{"dataset": "drum patterns on synthesised drum kits", "input": "waveform_16khz", "encoder_widths": [96, 96, 96], "fusion": "cross_attention", "decoder_width": 256, "decoder_norm": "layernorm", "decoder_mlp_ratio": 3, "decoder_qk_norm": true, "decoder_inner_norm": false, "residual_init": "zero_last", "shampoo_beta": 0.95, "max_steps": 1900, "warmup_steps": 30, "adamw_weight_decay_other_params": 0.01}
Rows from block 4 of the text decoder of a small audio captioner, named by matrix and row number. Rows with one number belong to one neuron. Each number is 128 + 24 x the weight over its row's rms, rounded and kept within 0 to 255. All counts start at 0. Numbers have three digits each.
Before each neuron's rows are labels from the 100 texts, of 14976, where the neuron reaches its highest value: "fires on" is the input token at the peak. Only what is clearly more common there than usual is listed. The data: drum patterns on synthesised drum kits.
# fc1: MLP up (decoder.blocks.4.mlp.fc1.weight, 768x256), inputs 128-191
# fc2: MLP down (decoder.blocks.4.mlp.fc2.weight, 256x768, transposed), outputs 128-191

fires on: "hat"; "clipped"; "cymbal"; "tom"
fc1.645:101075163113159132119165122122131163146152168142112167122141148155132135141113156138074116122099126110083139107116128121117128135133109117120132151146147144112114124150104129131151127125131146
fc2.645:135144159152153132151100135091107140125155140108116116105127101121111139144145120114156124135125127090100119100201164121135120106096152152124122117130158119122128167141173162119117096139152150

fires on: "in"; "99"
fc1.242:120131102130123151137083120115130118115107120139131105120121135152124122088122134125144093109100108147115112120110141096124125127132186118068114134175127167094165097129118139086142128152165126
fc2.242:100127112122105114174104119102111119130087153113125099154094120113162152094107141115117105165097126148114111083115157125089119106126131079121148161146105092127132099150145131120151105148115107

fires on: "cymbal"; "cowbell"; "rimshot"; "room"
fc1.450:120139147142174157053138139124162134177131127119113122100159110138114110116129132115125110112161116169099121144142086136133128172134131115096121155185137143130128103135132181098126129153149093
fc2.450:085118127121146121095148096144127094105121153143133131123093104142138126127131154134123072136138086105100149115118104136147135118145092132109131100157143151118134116104115139143156148120088090

fires on: "hat"; "clap"
fc1.655:095099144115129101108124100089152139113107131145145160111110179127139151102121134154078105132078132141121137111150150102120131108129130074119112150134143111121113112156109097122148143124160144
fc2.655:107129125148124104164105134062141120140082167118149149140102138143150148098136094141126116146102149097096090094176127092125106111141161102106133144106140128128121145136151128152117091133146154

fires on: "rimshot"; "room"; "hat"; "shaker"
fc1.310:121115157119104122162117151122159128076114132132175171134136100138146155103117128134137112089119124118132140150097129100119146145146096134114167151135095127079147158134092126085130129126083095
fc2.310:155133107164140163154116086069117177111123140073133153121120141105123101143106106153147144111084114145121110068145098151155132094122118114104145108100121078132118177148118115159141136151147110

fires on: ","
fc1.612:136048151107147140102091148119172145118172102111139118124134125147128151115127129128093121155146140119140113132136092131089142114095089152108121190166119155160161101136103143130179124114157074
fc2.612:119192130127136108164143118150086118110127170141132143128153091080139124151109151140161141085143154130183120120113141101156123128134134069147131100125135101115084160127168111104138108179123151

fires on: "mains"
fc1.35:142114150122125146139172142140113139096098131133170115117116117173085078121139109134082186102153136095132169095112129097140125118123167157147110151131136145161103125139157169128097139148104137
fc2.35:100117107148108120128120132055092133096156152128124142127115132134117110099165107116132120106097109114126139133129139151096130127148101103069130128109123116127098120078107147164125109107128144

fires on: "hat"; "clap"
fc1.600:098122136102120136115144093126145178135142105127120134144117185090105127124124133124114102095089138137117108110154104093118160115108099098110139143152141100107078132133079096164122158102135129
fc2.600:124102147131112122150128108121148134153149181138119116118136099182124150119134119133137173123100150099101124098143118124141149082088159124137136117155155122137098132133152130096099090144174119

fires on: "cymbal"; "room"; "muffled"; "<end>"
fc1.557:111086139089118123100123113128133157118100130138127120132137118115127126093108136114102080130098145125090136063091121115095174150121095129108160136172169160081121108141105124148149151112099086
fc2.557:111141125149140071146155115142103121129159112135096184104134106107185111175107134162121206106130151109117148157155127149149100130098119101169081101132134134130115120146151153107147092142180149

fires on: "open"; "cymbal"; "rimshot"; "hat"
fc1.666:133109116116162125134052119098113148124154146095134132149106152152126153125126112158116092084130124163096102103117132108127148155144116115116147118152142152128115117141082130087155124131120148
fc2.666:152125124146128091108146135142160108164128114114127125123125119154149128146111121112099129136130105147082154143144125121119099126115127151095116139093120088122117139113134149123153126129110171

fires on: "hat"; "cymbal"; "rimshot"; "tom"
fc1.742:078116129133143107138120106093133163110099088118134136163093160125182115145105145165095100121118108137140183121150108144150169099133122111144162140115124106149147121091114143122124135096124107
fc2.742:145107115144146147119151150121143082156127124119136151116145097092129140152120100108144118142133157094084104133121153116127120147104119114139110126119139123130141134182169111134138097120118140

fires on: "the"
fc1.625:149094147096128119107106099125154111131085114138162153128111112178107101113114098132111115150119113123123143157135079125133154116128126106105151145125102127133122137179111080124110121098097174
fc2.625:145102134126101108130128113108169168139069149120182138183149121151091113123103127127123096176105075130118139162116131130140133128130131115143141132117128104141087162187158108128075116131133159

fires on: ","
fc1.752:097055148087136133077155129125116107132139161106179143100109114155165089153144107121114122140084109127118141098145102131129128148098128109114144095162125138104138118113122105130127097149152110
fc2.752:074140156107151150162102129129089093156090068116127126138161100104140152139129128138151153085110166157121121108139180115110101119112140107126129149133103152122128135143154091143134154116113149

fires on: "open"
fc1.657:140122100122125121110111144131128124120105109150136123102160118131129108123108101130123120167142155126079148176164111147124163108101101096129173132085130122139145168161103103118176091128086162
fc2.657:147135101123124087142119161118152119128126128161139143134181108148167124116148128139122115136107121131100164187166106096131187140098132131120147169094133111157133154155157088103178131113119135

fires on: ","
fc1.280:134157124110075111109124127133138117083150085150153165153175135126153135146145158095112121177167123138115103120108123144122172131123141116116125091139115127140174111122152111132112135123180163
fc2.280:134104098134118169127148079153116141141116128127089140126154115104188157133099111133142163158104129137140140132118139139191120175150114125144124109095085104143097138137136112103150107131097154

fires on: "mains"
fc1.620:104148140090132154091129132148137091142118108105159145140145106136156148127104141152167141153123127092137144098119103104151142152163136102158142117128094125139115089154142130098140117148165121
fc2.620:117087138107167141123128131098124123140098133114152113135102148119159115112117109132142096127122098119118113139126163120110171158165149126112127126125124121116171145124165135151095097145128155

fires on: "shaker"; "cymbal"; "rimshot"; "room"
fc1.696:096074129125151138057142130133133145124139131128151133128130140150156096166122140124100134123139132111125167117085093124139178099086130102146147134152144165143132091169084147146128149118096120
fc2.696:118140133143143127127132121090117158136129111117119148121107120137126122120128101123140120115126143133102160100146115090130135104140072162142164130133172137101113160150155169107088132112138119

fires on: "ride"; "crash"
fc1.566:183126187156104120138094128130120110120126108140124155120108105135126123134147169132158129083130122119147148113112115100130091138139119158099134170131098132129128108154097107097118126128147155
fc2.566:125092126157105160164093131093084085142101129171109163155108144100148115134160150140138120062134122146135137131097101130095112105127102182085116147121125082107136119156094104120110126134117139

fires on: "a"
fc1.610:108151148114110118108131156124161154122145110159078144185133150148161151165161102130136068151117155139136113108150089122104156151145122140152130117152155140142127151138109142086138209122141138
fc2.610:111171098081098116135119170097158184130127108149120162155128152135173151160166114150144077173124134154172108116151115141130156142142118138162119145140134141130134150147140145087121193140149140

fires on: "a"
fc1.417:151149148114116092116136145107154140160150115173098120136133139157149109123146084106122071140160137142141119105139087105107159122188113177112160107156120144113141150138103131056091175150161167
fc2.417:143152102128082082091136127114158155153118126150112173162132167115151148144126150118139090179124132126141122123104083142110132116122124166138139128146088146134126160119115133106122166150114117

fires on: "hat"; "cymbal"; "rimshot"; "room"
fc1.636:086098120134143133067158105158154120142126123132155127110149129141140099173119136134111094127140135083119173118097089152144150112097130097134154121153152166162141096143094158139128150145126125
fc2.636:125145130126137150108138126099115156145140103127133140133094121130130145114158099127152132126134122154113135112150108067154142090136079148150158134128171152101111178129158167109122112110129104

fires on: "high"
fc1.593:140154167169157123130139102136131140140083076154113118124125136131154082144089144098135144096121143149146107120154115146151081120152120147130131105140106076131130129129118131096154117141107112
fc2.593:110161129108156100145156144147165143142145148151157078124091147129145123113103150149126135113132170151076171129108144135140132127126110125137106122121064066150104150151144111100083132118131130

fires on: "high"; "<end>"
fc1.89:140115132069119146143115105105117138117121154143109157111147096157142144106128148113105114151093113162149142124137131103144121130144086130158137129136112151162133139147116138114113134124125126
fc2.89:111136111147127073174124088168168103124160116110150077118135159119130136137108117180168123084137154084105113157140126124117124164155154110114094188166107098123135139116112135146155136144141116

fires on: ","; "rimshot"; "cowbell"
fc1.199:114113151137141106104095156142127115129132121111092154159128140149126097156089099154155131112109125132121136111135100119102137083123078196139116117144110163148128127114108100136141148103092168
fc2.199:141123158112113131135143130126114112108114145139098125164206118156131104153129120102149170154099095120156131143127127096113126107110101129125127118152098114085133109177152137092094104126139169

fires on: ","; "<end>"
fc1.22:127129139122149140114151132131108143110130131124143144129105133189111112115109142122108127137113139126115171099108113092106121124096131119115141120166120157108062152147126139145099128105132154
fc2.22:136149102121130141132127114095152143132109161116133138169101136139117151151163151100129127125110082111157145150083145131124079109082153136125145111108154119111085182146172144154076116119120166

fires on: "rimshot"; "cymbal"; "cowbell"; "clap"
fc1.63:098092109116117124120124133141093146110107189161114125160112106178129121101129104168160105065113126087109094118174154136135138107117141119125098095167119145107163092115156082118112105140142154
fc2.63:167083164162097124091176092144100181150142113131118097123147151131117138133098149137083090123139131122146156119118156121153157141110118108112104151116075120131137137123110130098148127098136188

fires on: "clipped"; "clap"
fc1.439:095172156139139165054133154150164117171163122162127117094128082138134117114132151134154099119167075115109141128108107129152115159092106123103118138123115138162143111156145164132108163158130099
fc2.439:085121158123150154111118139120117124118134168133156127138066074128127146132149159112121093128156081123098130112086092128130131141148084121112124126160144176118132118137124103167136145146092116

fires on: "high"; "low"
fc1.138:145160134149131113156120091087161128140143102093077172116142123112131174133119192144168120152099124142096136145155167132151107124125135113143128114182157179147147115134120136109127159101105126
fc2.138:146135120144148106139182121153139119144155103114152105181133095128135120105131122173106114102162152132182105113103135108132099116145101142116101164145108136127146124106165111122181136105133129

fires on: "the"
fc1.218:108114134081123142122140111142119135148088127154142160084111122179115101093126138127115091106129119130130091140119137120172127151149143083074155117155128129057080138140110091132098156122120152
fc2.218:166125108115115125146153077123152133124093100136135171183140111163092096152133124169135098128103108131120111114093104121147103157096160143155145137161135111139165115131106101141127143121124120

fires on: "the"
fc1.124:122147160158164142137149110100119134144122094152175125156145107128140147156060132177169104097125182148141132097118192123144126168120099160173129146150082091108117133139094159121111139123127171
fc2.124:132131147128126172142049157144151108105105162122133154131115125118081129123125142126161127113090102104118105157090093155166154116129165081100162118125146080081087146144125119112156128099148126

fires on: "open"
fc1.309:121121090105174138101138108117178118152100120124169152076103136179120136126117105122132123134097148138102146157142097114121195134112080112101136151123133135156109133143104092128171085114113152
fc2.309:100128112098145138095123119131148137113130141125159148127119149163139115125098085167120118158115139133128156168139118132134197147073137092099128131135092134171125175145142099104131104144135175

fires on: "high"
fc1.383:135154138151145143122149134091144153151131113131066104122119156122096116125158144157102108151149149143072143134156140087165145132136120099145159107150090118137129108169156120094119146147168141
fc2.383:103117114122152123134126112105137102108098147135142107119105180097128151135120095116129149118155092131144125143114113109071104168133137137125103094107091118081136116104093138126175102067136105

fires on: "ride"
fc1.650:139134153150120116151094105126109128125133087115126124134119161135125119145128164155161116090122138103110132089090050085127092095099113114097192149116128079092135119154088188116091099165155159
fc2.650:158137160177118117138139114158141083137165150144103134095150136140113100124163137115122138097103125177128097135088096137106135094121112130110113145134140094098158149164080083132149143134153141

fires on: "bossa"
fc1.445:173104165111161129119095130152098124129127137101123157121126168188098126155118153137120104149169100113124146096154106125119120151127124135139125130129140149125114125172136178080159115135128154
fc2.445:149117161125151156162089139154137130128131160107159149117119144161112124114117143133089089155131083080105134095164103135132112131081115134125098182116144130110137152157138107087169123113139143

fires on: "ride"
fc1.764:128116164104115100111156111119169147132138122159123121091146144120083090134117157113158107124160150126123089101158131113139126147103104094099141131172111133157147118159145128111104153149128096
fc2.764:117091119193110128083107121115116117132113119133104159158134146105166156135121128127127191118159124131138156116159138127131113163152183157151134144111106093108104128086123132127136147113094105

fires on: "open"
fc1.128:152139120107135105112128142143143137119089105111143155136137120154137138134154079103130129112128134140083119186166113112134170125120118104113158155134124101161143154137127135101171140133127167
fc2.128:121134125114118123142138149134126114097081102152138152152150103160138128121127100130128085140127140108104160159135115123131152130133118111112113163126127107172155153131141115119184113113132137

fires on: "room"; "muffled"; "cymbal"; "thin"
fc1.373:125116137126133156115144148111106168112088103127114132128138128135142080091135113131077104134128097118099155088078117111114147129129122110168132113139174086119139132126109143144119135110120088
fc2.373:134107108100111087154163083147157115116162161157126138107153125156146143191075117119115188110135144123170127095124135156176083085113119112156115136142133150103080098105130107101163099087145154

fires on: "room"; "noise"; "shaker"; "cowbell"
fc1.683:124127119084172131142171103116136150124122141167141160095132153121148123139151141117079128076075142121089174099086132115131145119121103095137126108133151128096128140145124117102162118124133121
fc2.683:117119122133122098117121133112148120125140109143106125108096110104133147106147110126104137148072115111121152124145172143134118088119168112133136104151143102152118177122183130131151102138156160

fires on: "mains"
fc1.19:084094106131170116089121103141116137114141089091167170071111140176152087126098095138106175130135104122145125102139090085138157165122142127096114134144142141119129115152125122127121115132122121
fc2.19:144105136126130110146136099121153107120160106104162158095144143177135088125103073136149181122129124094120124133146091109173178146092122132116097155143131106111120114094135115149121115136125111

fires on: "shaker"; "rimshot"
fc1.587:077093137084152144066143139115138147117142167129119135136129120130135118159106147147100120151128107120099157126088091141148166116115149103125146144170155154089151105156093160144139149132100106
fc2.587:116140148135145103131129116098117144144146081128144134109128112138139126131107113106137122118142132128107138103142121116136133084129090122146163129141183134133121170156177172119078135101123111

fires on: "bossa"
fc1.767:167136133154143130130074123077130094131088131144114142129153173141099126129124136161115099193145149133107128118185113121113132092104121121112148154109102121114130155206097182077154111110111141
fc2.767:141117128135144109177083122114170100119102174103129101146134172141137161120144105168087068175096124117093128138166136116097104146102130121098093175117118109113162128143127130099150104125153152

fires on: "open"
fc1.561:159135070106131144132099156106106105135074115135164120159117124160143126104143119144107116171114121146120149154141084126165118126100132075136149170124111113148164161127133143067108100137099156
fc2.561:173137083081116137162111164107136116124060124146198090177131124134146108111149118143102115158111128124139173171144097116142119104090129107106127175123103135136157146141146127073141132144102146

fires on: "rimshot"; "cymbal"; "cowbell"
fc1.497:074125132123174125141121134168142123146121140164102117145127171145127108142105109126148113128098123113118119122144140142136116062122106144149116140142116146144155152092125113108172104107091160
fc2.497:153139136120126165137125112127114129121105110121094136173158121098180147153147100163163128140097125093115149160145128120150127136112158055123146088137125098144116123132136182118100081114144132

fires on: "rimshot"; "shaker"; "cowbell"
fc1.364:095102154113113134088188139142147110144114161156126132069154134134113148141122131056154107134137135133103158106120125083132108130152095166128174116167098116094106111154127092101134125151104136
fc2.364:176097146143123118141150097117114154131126126149117107171153091113105098130106133127137163097098137106134120155125127105112142132155130101138070162144150106106076104134112137142096116103149141

fires on: "in"
fc1.707:086087132103129138077138118122144151144139154101134090098124097154124145153143152136100103160109110103106144099097100130144145124084115091157139135186133158118151096158128151146140161146131122
fc2.707:116131141155142147142124090082094139151131128119165119123080083136120130117127105108140102131138141138102113077148125094131151095149089109130146146149162141119137159144159171123116097131120111

fires on: "ride"
fc1.277:190106153148126085146115111147114155098089123144105153106119145187111151119116147153148114071133115110143114097076111099140119135136110140103133175141142109104099110132104143145151084138160115
fc2.277:159092164144112132128101110134112094162119118167114120095124129119104130115145149123098111098104132112151117102123122121131133121132120177066129126124163067114150140097107134124157089182166116

fires on: "room"; "cowbell"; "rimshot"
fc1.87:107119099137135131143159078115122163173095119164153081084124138130129126138134153146114112091137123103078118077078094122151131107107097114137139123191142122099145089156124100115164152114128108
fc2.87:058120105135127083146150086153122144143165151099131122104140162106135124167087139106148116156156155169120132109158147168126131095114155106115105122132119121085137106125096166101157124129157162

fires on: "mains"
fc1.160:107105125150124157120125134113127106138111126125197161080132135168170108097090099131078194165129111119118177085133130085080146145162123108104125150135132146104125114137130147133107091117150144
fc2.160:107088130141127144145079112100123077135085131125183152119135115152147114113121119127140173166096097118121166118147128076076162158142162102115102156155111137115132115163139107145117110135100137

fires on: "bossa"
fc1.729:113109158124143141079119105165137128133123145105133159123140137149126111150137109121108135119165125071149151070135123165146089137122109165144142137133147133107106086154115162124115162154101144
fc2.729:131141161109144163175121147109131094135105139145134130084081120120126137122115181144138090143153120138115116110149133152120096089111158117155123142123141135109108184176149132113112141103184122

fires on: "with"
fc1.475:144141166090121114100133106188136131098160153149169083127144101151083106108125119147091160130140143121156101110137152115126145115143094134099064118077124148117100164131111146102116161144112087
fc2.475:134097138114121125116158126182149133115130161143157090148176102137061127087131143112122113145113103127114060138135152122141129135133082179119103117121125097139099165117132131096081160156147087

fires on: "cymbal"; "rimshot"
fc1.372:082118136114148144128093123143103149087125159114111151171136127154123124128094120146107100108116108101123133138126103112121118074105133125188158128140139165133094116101092093125144110133155163
fc2.372:139087140099128177131128150155108131125126115098163154145106101147171129140142083111123135144068149071134127084125168120138113105093129105116135115139130125124159143140139120133113074113185146

fires on: "bossa"
fc1.633:118116124123195133114125102128136150146128172154149136104111151159102120152135131150110109121167145095113147100086126130126129124148089167144159138128140129111114131158138113095163111113155141
fc2.633:136128167101149150153099108161152162154128148118130130117122176137104135136106135154114075160105091087119149117127105155143146113085123138130103119127169125122087170152179117125137115126149159

fires on: "a"
fc1.394:134150123154081106131116149127114141095104137158087152135137174153132096145173093106090100069142140134134116143192152122139160136160158140135127092132139141119141139149157108095119175152145149
fc2.394:183129116108079084116118158092136150125102115138087153151138151161174106142148137126121115101154125103110119151150109119119163131141152164118107165131099122130150100119138104093152175117143149

fires on: "mains"
fc1.553:092095117138137152101116093124143138114137131113172166049106128181149101106073106139112170134123101103146132127140117110140176152131129109102111132141134155121146112140113135150111123107130127
fc2.553:112097116139117120129113079086130113112167119082151158079109127174124094116081084140143170125146107109129126125144109126139206164121138107119080148155114153128142121110121113129128127114119126

fires on: "rimshot"; "cymbal"; "cowbell"
fc1.664:058093139137140106129091120156102157093108152122109108129128164192142106132091128180106047133126141132110121139137102136154117106103158133185113093123139118138153108098126127102123149129140157
fc2.664:161152152129151172116155124157140129132145113144144164162149128090149155131109126077185108126135152100164152124132148133123133128120138107131152116146085146117148135147126131117138077096093098

fires on: "mains"
fc1.690:108092115145142156096098093147132149120142151106171177070114136181140105119065097141102156145133113108153133112152117113136161153130148126115119139140135172106148129162106142131116119105138131
fc2.690:130096132127122117139108093091131120104167142084139160083099136187129102125087077150140161114141106103133128115136092132142190179103138106132080148140124139132126129113135120136134126111129120

fires on: ","; "with"
fc1.516:133149159139131099093094147126114126098120164127160164129148180183123116100113116073115129080125136143130119125160107112127173118164142150105115103109154169115124114160161122084140189122100140
fc2.516:165145181121112092087144117156153193125120129151110142139193125155099123122108162101121109088122079064124131145134136097137105131113120201155101106125127077126138128103150149116109152146158108

fires on: "mains"
fc1.31:112130121106139176113116109165139148116118118115177169107100136183126106114077112131098122144113134106165134110135077100172164150121103110132153149162146157116122119166106134140086158120141164
fc2.31:120150080069116144142109119108145134116130122104166119131108143169115097114116116136171130140119119091153141147134089138165163166106111119120133136153135154103130134130174111117115160128113155

fires on: "in"
fc1.542:155144141132100179113130102151061145122120103123160118085099098141093104100114135136157137151087137156120094134169130141158128141126135103110131108173155174114122146146088124163097134145152139
fc2.542:125112114143134133143149123119094103146136104107123111137143120144146157115110090115137123127152141125133157103090160104105120110133136117113086141144091111134176139101111107083168137092145152

fires on: "bossa"
fc1.211:109130189134129152165127152126138125096130159091137159185143117137065116167134133140104125116121143099155109123130081130102159146146140112147147133123145136071099117081129103115113118103106125
fc2.211:116158161134142176103129109099099157128120100117153101115142141140130138139101067138102116114161085095115131117163158121186086093070088148095101140149139142155116142181144140124122137108138156

fires on: "shaker"; "cymbal"; "cowbell"; "room"
fc1.572:099124173128130135120173132149155110091149137115138145077128125161126126119138117107098129111127135120084177130053130089154130127148144096156135124109101102131122125156168132110170108177113125
fc2.572:105086112063149127114107112106149155138103135124110142108163126119122107114104098153119120135095111135100123099132145144121120100103160099153117137137144086129166142097164108127124111137159166

fires on: "shaker"; "rimshot"; "cymbal"
fc1.563:083075143092120132087131149110126135137140116148105147126131142129159105177153104160098124159104115113102173089089099117117160122118132112160155123167125140107149142175148156140110146133115127
fc2.563:133133165138139112130135115080093132128110087148117132144114074144118158166157101110150136125113146133121110100157132104134131099149118137140153120145172134111127181152156144129106107150138114

fires on: "cymbal"; "hat"; "room"; "tom"
fc1.209:118091137055157118115163123104140185130130153172130128113129147105143141115120182134110113111087119119076145092087102129135145144123091097117119148152181128111105102152094099148125130122121133
fc2.209:128108117146131114143122112151132121123193116133100129083145131168139114143103120116143151115156160092129086148167160186152108100137146112113136166137131096103135135123135134114154122145172170

fires on: "in"
fc1.291:132133159186137114190107081163105135113103131120121093128106107149139099135117108113109091128109135138121106133117173120178096123134162134163115128197119107152152131146100147099129110139112143
fc2.291:137132101106138115128178104163134125147145125149142112126096115118135123082144196125082146126114144174090089132107117133108123113114131123126096141149078076162139140134126142107137109114093140

fires on: "in"
fc1.254:128163135133154136100155126142137121130092144132171136097122099145090148126144099117206104099101112124099107135141131130144142164124117107098123111135106156097142089149141134092145117134151130
fc2.254:115136106109094122144169117126108148149160175106121084124138095111136154141102180133083155094105168127129138127127145151105120118102151137107088116116131117146161126140089185084123107139089099

fires on: "cymbal"; "tom"; "hat"; "rimshot"
fc1.392:121152142138142126111092120127084133115109124119077090115118137120171156125085160173094098143105128099132114101149108127082138091109138149165133105157120123136154100117143104114139108149131151
fc2.392:133103125144121076126157149147112113170092088143100122127130123126127142166120107114101143108151160121139177107085119117147133098145153084119125130142095108116168099145111111089158152099141103

fires on: "clipped"; "noise"; "room"
fc1.732:143149137145116130072136153156160119148111121136153127125094081151098151094131173127180120117161076138096164154102134127167096151106161140102152096092113141131140114157149098135158132162165110
fc2.732:081118159139134126121114122124108123113130175113124114134094091133154146169156138098099159119171079137095116111097114148104097144142108142101100132156161148131129118137130087148151141105084127

fires on: "room"; "rumble"; "cymbal"; "<end>"
fc1.406:076112152151141142112128113151126156133104120129143142127165176123128101127100099128108112162115126118126118143138087137085140096117116096121151116124153165102128110150115139145122145098138129
fc2.406:139148122124135106125136103113126116125136157157109122096108084130115104126106165093167093125118154108101110127136108120164154127105104176181129101143138135111131133143091084119130113151105103

fires on: "the"
fc1.248:145129134138132096141125132124132129171131148113154145097166122131123141141087143138115091143139151142107100078144108117115137136123157112152166104134114125119090131155086127093153120090074139
fc2.248:117125147133125098115154118187131151123085159113098146157105176111120156112121105129073117140159113146103132125107110115156065115149100139149148086100170121140116107148115097192145121134115122

fires on: "hat"; "cymbal"; "clap"; "tom"
fc1.110:123070128095149094139191137107151149114140184138155143096136118168139168134144128127093126046113165101108153109088177093147152148137094105101125127172157141090120108144106102121151137127103127
fc2.110:108109126145125132127132093148118125121160114142084157130147156153106106109153141167155161157127183139137099127136138180121131120139118103129117156119149121137122136141109167116119135126174132

fires on: ","; "at"
fc1.670:117123121105095124187135146140157127190135104183115150152128133096125175129146154139127124144163113149077103119138126113154117128098116108069140127156124146070117130094117130160102114123156128
fc2.670:153124098170125128131179126100078159077089095108131130128145112131110134120111156142123131139102126108130158110073150121146139169167143140135116129117151087153160115156128128116131131089137128

fires on: "ride"
fc1.115:140121145133091115110093120091117115138144103112115107098143123134133153181157102145131099133135137157105122040133153121131101179120122095109140171125086157127141127146123142105156090134128132
fc2.115:164090074146122118116149138175086109137148128144105147106132146108138125144161178117112151101145119163140160137101137107104136138136097175120124155078130131143083133127134113100113129159112140

fires on: "ride"; "high"; "crash"
fc1.559:134133146155152100155110102131077140110105113122120145126113147132157107160129124130160106098116143137117118131108106107142131036117087159142122139163087147124125136120110108100167124141137164
fc2.559:161140144110141095144145124158085126132135125145144185149130123107174088135147158103097130068110139081140134127112109111128108135103114104067107129108097083113138146132096108109102126136160131

fires on: "with"
fc1.382:135144161116131137084144074146135142139132148161160152126130114150127074091094118140107122099126065151093097096150123148147137128133105134118109127159117152118136112172107120128150169148103151
fc2.382:122118156167111117108149094135159143140106111135167093120154121121088155115083148094143134122121105128088123110165129115115103136150110129151118114165066083107110087137120113103100153173124103

fires on: "open"; "at"; "closed"
fc1.473:152098140105149108138109132121127114163092113173124149172140125151119127107130125170163121152083080146104103141120146082143157126075163102110133138165115144103154143166141115066157106093114122
fc2.473:161148138157111100122107129055117147074092147143153136159106118096138122108156147131080122131125110159112138142118118119112136111130150121144160142114127134150169110150181128138158125114133119

fires on: "hat"; "tom"; "four"; "snare"
fc1.92:101112124126121109120138141127142101122156127152153111105136123109169163164150126143094148119114113167127157106153130125143102154132119098151114152130110110136140142134130093128166146130115146
fc2.92:129110122147123142160089149111119105155106160135157105141118117099158153128171110141127128141119142137115107121176138122121108121133149122130123154125117107114162144143159102132119105146123124